config = dict(
    horizontal_flip=False,
    encoder_conv_stem=False,
    decoder_activation='leaky_relu',
    decoder_widths=[64, 128, 256],
    decoder_attention=False,
    decoder_upsampling='transposed_conv',
    residual_init='zero_last',
    optimizer='ademamix',
    eps=1e-06,
    beta3=0.9995,
    alpha=4,
    batch_size=128,
    epochs=15.8,
    final_lr_fraction=0,
)
Rows from block 0 of the decoder of a small image autoencoder, named by matrix and row number. Each number is 128 + 24 x the weight over its row's rms, rounded and kept within 0 to 255. All counts start at 0. Numbers have three digits each. After the name is the row's rms in percent of the matrix's.
After each channel's rows are labels from the 100 images, of 14976, where the channel reaches its highest value: "strongest on" is what is common among them; "patch colour" is the nearest of a few named colours to the mean colour under the peak. Only what is clearly more common there than usual is listed. The data: scattered letters and digits in many colours. In brackets: how many of the 100.
# conv: 3x3 conv (decoder.mid.0.conv.weight, 256x256x3x3, each kernel summed), inputs 0-127

conv.178 134:148148103130152122111098121101157108107099122137109120064124146126149121111097090128127083126100129139160114104152115112151104085120157102169141158154136180159153153154158148128073138093144157112108128123120150135089135152131150176131115142122144143143097137097084147155147138142121135119135117064152085154135112148133089124104106082137155129130156130136136090119105091142102051101152
strongest on: pink (49); white (45)
patch colour: brown (52)

conv.217 035:143090148145115144147184133152091153167161124128162141161144103122115136145128184105143166108119147122101174135108158150134137147155127172093143107104141069106098084129079108127182115154105105162161113136145137108141132125129108096131119118142137121110177141183149094093115115117128122137148117202109162135108144113140171146164148153132103130126123105122123159132151143099141177169130
strongest on: blue (47); purple (42); black (41); brown (41)
patch colour: white (76)

conv.79 061:164136172140143117145130148134065127126123122133107174123136106085139126167122155114133190073121127138116098151156128127139140153132152117128158092138135109152121098118102145138093133109135118116148116125150120094138137142131090115132117139136178137134137161168127117057129131128157135131167122122176102145113137118131151139107117144152110106122143114099147191137157104113131112146170
strongest on: black (44); brown (43); blue (42); purple (41)
patch colour: white (92)

conv.205 059:115125120155136133149175120127114140170154131140110155072112138163136157102135152129105078146081142107113123131092111133123122089145123130127102131142110100143118120182104103167167133172131139106111085115113125134110138116099115128157139120118079169159128117145149116147115131137102093157100156147139147127126122140135103142157127086113144111103132119126122087142168209127134140140107
strongest on: white (53); pink (43)
patch colour: brown (48)

conv.186 053:116100136107103127133145124151119153149154128112168111203149117131099120136141141117148182149161134130102178113102141143127122177143111167083109130105137086076112098082115111113184109149116117172141148142147134118156106116147143106123127107137112089100172114140151105113112104116130144125141115190080178112122142118136175136159160179110095143136109126131116146131112136110139178148087
strongest on: brown (44); blue (44); black (43); purple (42)
patch colour: grey (26)

conv.38 043:126080144138125156133186118137116145147160138121200133108154096134106149128120189099143101100104145130096143126114149144142148131156102192100147105077154115130100102142132101142174116187093082153126109141120165136119167120134138109140124137155151116115176128169155109125089120105109113099154143157115136150127162148154110109155170142097123123089127110127104126128107133107122135155133
strongest on: purple (45); brown (45); black (43); blue (42)
patch colour: white (55)

conv.68 065:155148093134158121119108150104148126104106112152107129061121156128152129094100098125132099143097137146157116119140112111144088091112163099165126158155130168157144135168140140125094144094156171102124122113115156150086127148117144162138112130121135154153094134097082140158156125137122124145120126078137089151136097135124105152121098088135159122138161117149140086116114102148105061102144
strongest on: pink (46); white (45)
patch colour: brown (53)

conv.238 153:095105164106115134120123095151131116134132137089152103193131107115100115161150131131118155111162115106109134118127132137120156169134095153104119116086138116106126115069147128145140110156104084168105130147129123113167136123153138115114143139137127090114169113136165127114101126111126142093152146156120144109126160152136138095121176162110098152109092149120110165139110133114145166133102
strongest on: black (57); brown (48); blue (43)
patch colour: pink (50); grey (25)

conv.25 082:155137112152157131143145141116103130136128118153099163052107156155151152105126136129105088141076152112130121133129104114127116079118157107157120129146113124169128124190095129164126138136139150094129085110110142152088121144096117146153124139119107186170109133141123129135141133141120092163089159122148113146118103133126119162134110076128151113121147113147144103133161163146127116135140
strongest on: white (51); pink (42); yellow (41)
patch colour: brown (56)

conv.10 044:173151124144141116155156166131083150133135119155105183069123135127155139121107134107130141118076154136108102133146107119149096119140183101128124114157142117166124104172082131159108142115157160097127112117123140123114132154107100137151115135126139165156116156132116112097141115134137111159136124107156097151107109110141146179129103118152132081137162100142158128124156124130119098153154
strongest on: blue (47)
patch colour: white (70)

conv.162 104:148142089141147121132131138106135134119126121158101143056116150145155144090111113131124071145071144131142117117133120118143101074120160109164133148162121149151131153191119137136106140110145165097126109112112143145093122144102136171137118138119122168162093131105101137152151134140113114151110123096146111147124104119121100156132103065138164110142160117144145073117138122148112087118147
strongest on: white (52); pink (47)
patch colour: brown (53)

conv.18 114:154156095146148133130123148111149139125121115163115152063122137133153129084099128115137084136086132149158107135132133112146094082123164101164143157179123168154142161191112125109104140092146172098149132105131130132088136133110118148135106117125133141127085149116086128146155133143131127145129110094141107153122112114130091148133083086144169103146166108130141084113134114137102079114161
strongest on: white (50); pink (42)
patch colour: brown (56)

conv.234 067:124130072115116165122151133115174125122131129148166113086141125140122142086116139118134000131090130140135129137155159114125141064112125129157175125125130190140136164206123135109131130146104105122142135129079132159103134134116122129127125136147158130088087150120110131169140126125134106109082129107109118132136113120128069108119124092118179108126123126135138076116123097117115134131162
strongest on: pink (47); white (45); yellow (40)
patch colour: brown (49)

conv.148 162:125101160118112128134139124147104150143152135108165118195155104107101119160137160114150186111164122132105157122113147146131144176153104173091133108099146095092107098076123113113158110144112103166146144146159129109160130115151131094115123118144142087097172128159148104098108114111130154109160109175111153121123159118141167120142156175120092142129112123108111165131114117106134163152116
strongest on: blue (46); black (45); purple (40)
patch colour: white (58)

conv.12 045:137127157144126139161158153147070157145142123133098200143111116128133141146131158115128178096117133127113095158118129123106131141135138114117112103148113081143114087134053118138144142140135125113152124119142107109153131130107077096142134115130120138134144138167160109084121117134136115155136138166165142129114132097133159153162112127139103087143126110120136169139176164115143165154127
strongest on: blue (46); purple (40)
patch colour: white (98)

conv.227 105:151136178133137113134103143131090125117116126123105148165133106078135109181127137126136203077157119139130114148152143135130153162125136123125160100130130117135127111089119141111089128092131112127156139132168112096148126129142099108115119131135177123119137156159119122067133136129153155124167113125165106136122139116122159128101117159162101126136135121097137204133146092118134125136166
strongest on: brown (50); black (46); purple (41)
patch colour: white (88)

conv.245 083:130091145125123142143164127148095157140158129111170130177158104119093131148128174109156171114145138135099164124104155142137136168150116186091133111095150081094099081096107111116186112155110104171158136143149148126150125122139135097123113124149146101104187128156150101102101111105125138116152118185103156137119161123146164129162165169115097128124118108122113149126114121105135166158113
strongest on: brown (46); blue (44); purple (41); black (40)
patch colour: white (62)

conv.121 123:161150096145155119134127159110129141122119114163105152060122149139158132090105123123134105148091142146145118138125119115139089092117166101157127147169121145154133138180116130117115144097157174093145119105124137143085119137106126144144112118121128165148089141115087128145154124142132117163112115097132107149126095119124116166134083091140160110144165109139145091117137125142109078119145
strongest on: white (52); pink (41)
patch colour: brown (56)

conv.152 024:115123137129160172122150102125105116139143113092133122114132132122099138154124147117125128116122158081101157112153132116131146129139145156120126109068152108156125050121103136169155119164093083168124098135114155151119125151140136119125124154137128136129180132152138104110130109120123116100113192146129103154117127162153143129128172165108123140095105121154119146147137138113138173142125
strongest on: brown (46); blue (45)
patch colour: pink (49)

conv.137 091:156142111153146119141138148121104132137122123158086157064107146135161152105124139130112098131077143120142114146133118125124118078120153099162133119156109125157123131190093128142106145117141154088140097109122120137100123134092100136141123131110116182163097144144112127124153136144125104167096137120158116141120103111109130164131097072150154111136151115132149111130166156146127117138156
strongest on: white (46); pink (46)
patch colour: brown (52)

conv.214 040:159129153136129120162165176147071160151154118139110175132142126120132130141131166105137203116124137139104135166115138138123126167135144130116121099137133080135102074125072111126155128138134134124157117121143110117135119128113090087154117107132121142122138154166132100073130106126155123169142123167135146136110122106124185171157115164134111095133145105097150166130167156118145151161134
strongest on: blue (43); purple (41)
patch colour: white (73)

conv.116 086:130111172125117134129130128147097134145141138105137128197146104096107121172141159124142193100168112126117149136122149151120159169153103161099133094099138094101113096074120116112144122133113094157146144141164112105163129112149115086113128123137147097096170136171150106088111124121130151114153121170129143126130162119130169121135149172130091136119110128093114180143132126107139170150128
strongest on: brown (47); black (45); blue (43); purple (41)
patch colour: white (60)

conv.115 060:148116186144125131132126143138078136126129125115121165176135098091124125179130161115144202070159120133111119155139141140121153164144131142103141090108137098124112089099101131114117130119124098135155139138159116101163132125151097095116125132139164112118164150179148112069114120120147146126168121152159118136119148117129166132127131166152085125127129115104124200139150113113136152147147
strongest on: brown (48); blue (44); purple (41); black (41)
patch colour: white (81)

conv.58 053:156101165123120129141137141151082153136146120116148152189149113113105113166120153100158227112152134138095156123118138141139120185146142154087121121115151076101107074082099126117153114122129123163148141141156143105156118136150126106126116117147143094105184133148145102082110106117143148131178109169117147137111150124146189148151148178129073125132125109127130179132123108105135137160114
strongest on: brown (44); blue (43); black (42)
patch colour: white (67)

conv.181 066:077108094096111134118130096139178135133137129111160075173126139164100119106145100137133109176147128118117163103111130126119115134121104146114097166111127124088136139111139123130174114150114124171111144134110128141133109123133169141122139113134089098112145089088143130169116117120117125116111124156074177102129129137137133108150158139093125152140090153153117090120099139126137164129063
strongest on: yellow (49); white (43); pink (41)
patch colour: black (94)

conv.6 039:131126096128158129091104097117172086109088137125142073092121139125139119108112101146115071131107130129168139106148116120135130085102138118161140168113137184141151156148174146126081134093121134136112125130120159144091126130131164171116121143127145132135110129092080145174150150125118132106128131094126092142143115162118094110093124082138154179126131130148127099128088098130108075100148
strongest on: pink (45); white (43)
patch colour: brown (41)

conv.71 106:136138135126144118103086106109151093104095131125122105121131118093142117141111114138129106098127111139168108116159138124150142109117129124156183131134130180141153162116176144106059131088126120124133137132141135112119148131144137150106110158133182119126111148120097146126138158131127154096152106082164089144139137139123092094080118104148145150135140135117125137122107069126106083100177
strongest on: pink (45); white (43); yellow (40)
patch colour: black (72)

conv.139 046:115115133106098128140151146151116162146167137133169118196149109125106138124148158123144170144152133133106154140097165137119144168143109165091123101110131089090097119105093100103184113158113112147163149133144118120156111109117120092120127111140120098092148129150150105106131106114133143130125113193091174111123142081129167146155143181119111114152116120119130142120130144114143202149113
strongest on: blue (45); black (43)
patch colour: white (56)

conv.84 030:079112099138103140097129082119204099115112142121148078116118131137126148099135123145104048130135117122152116131126126125095143098113084134146136149110113166120132174159175128124122141150107120122101129132096123149129154103126151141117151145111105117133113087116138167191127158117096110111105156119114138103158126151093062079131138082119155169112114153140110092129107144153121124092121
strongest on: pink (45); white (43)
patch colour: black (67); brown (31)

conv.208 053:163125156163150135151150139123068153141146126136092189091123110117148139143132167120124142089084141124120125146126143125128148112132139154146156099154124095161119107151076112129122125126121130108170116117160116113116132121107095121136109132139144155133136153178134109071128135140129137144160136160188128154111144103133144152138111096140120095135171106099135142129175143124130144140171
strongest on: blue (50); black (42)
patch colour: white (91)

conv.98 170:170147105149153125140131165113110150125128111162099168064120149136152134102103128114138122136087151141131120136128126117139089097126176105151123139166129130156123119182096131122117142102156173097148118106127141143092121145103115140148111120121129164148103148123096120128152119145132115167121118108147106154120096111129132175139087098147146098145167101142146101115145123140117091129145
strongest on: white (56); pink (43)
patch colour: brown (56)

conv.166 047:152140121155142114145150150127099132144128129159099164070121135126155152104127163123112091125077137126141108166127137133128133094121140112157152108150105125154114132191098129139121143125134138090148086107119111128105133123098092121142125130115129183158094153160112122117146139132134096166095132124148120141118112118105121154132100080149164113118148115108147125136173159137131119142169
strongest on: white (53); pink (45)
patch colour: brown (57)

conv.54 047:113147124119140121099089107115180092107095130131126085135129120090142124133112113130135103114141101143186096123149142130149135112123120112159160140136124191130156174106171125090070141089134116126133148132141122110122154125149125141099119138128159103103103138114088148135146155138115158085147107070146092137152138134118084091091111113151159144140126145111121129123104081124104082090169
strongest on: pink (46); white (45)
patch colour: brown (40)

conv.20 134:176148113143161125149137164114098149127130108160101174060124147137148131106102131113138123140083154137125124134130126116147099102120181108149129135161130127165124112179100136134122134107151162102149107109122146140087114151103119139152106125126134174150106156125092117123150119140142113165120123109142105161113097123136133174135094103139146095136165097140153110119150122133120091137150
strongest on: white (54); pink (43)
patch colour: brown (58)

conv.19 074:134150101152143127132137141110134125131128126160089154062108144149156154093133131141110070141086132128151101147123117121123118072121139101168128133163100145152134164186109122129117145121142152083135109103113107141100130124097104146141131122113105171151083131123119140145143143148119103156094138109152122134134106109110093147129097073140170106132146125118141089125164161147123118108145
strongest on: white (48); pink (45)
patch colour: brown (52)

conv.232 030:120105081139137146118147103108139128110131128133130111097130154162118144100118115145149087151116134129117162096110126122137107088128130148136116163120142106115113117174140136127157130125124155136121132127105167159103100129130181157128127138125120149162144093090120133179124123118103111142109126133110135133137117147133118126163136090121133149125134124173131061122115127151125115124097
strongest on: pink (50); white (46); yellow (41)
patch colour: brown (46)

conv.97 169:153149100147146122139136157111128137127127117164096164057116143140157141092114129123128092138084142138140108141130126120136103086120162101159133137169117145158130146188108132125113145108150162089140111103116125135093128136101113146145119122119126168150084143121100129137153130144129109160112122100144112148127098112121106164133086084141167097138162113129149096119153133141117094123152
strongest on: white (54); pink (45)
patch colour: brown (53)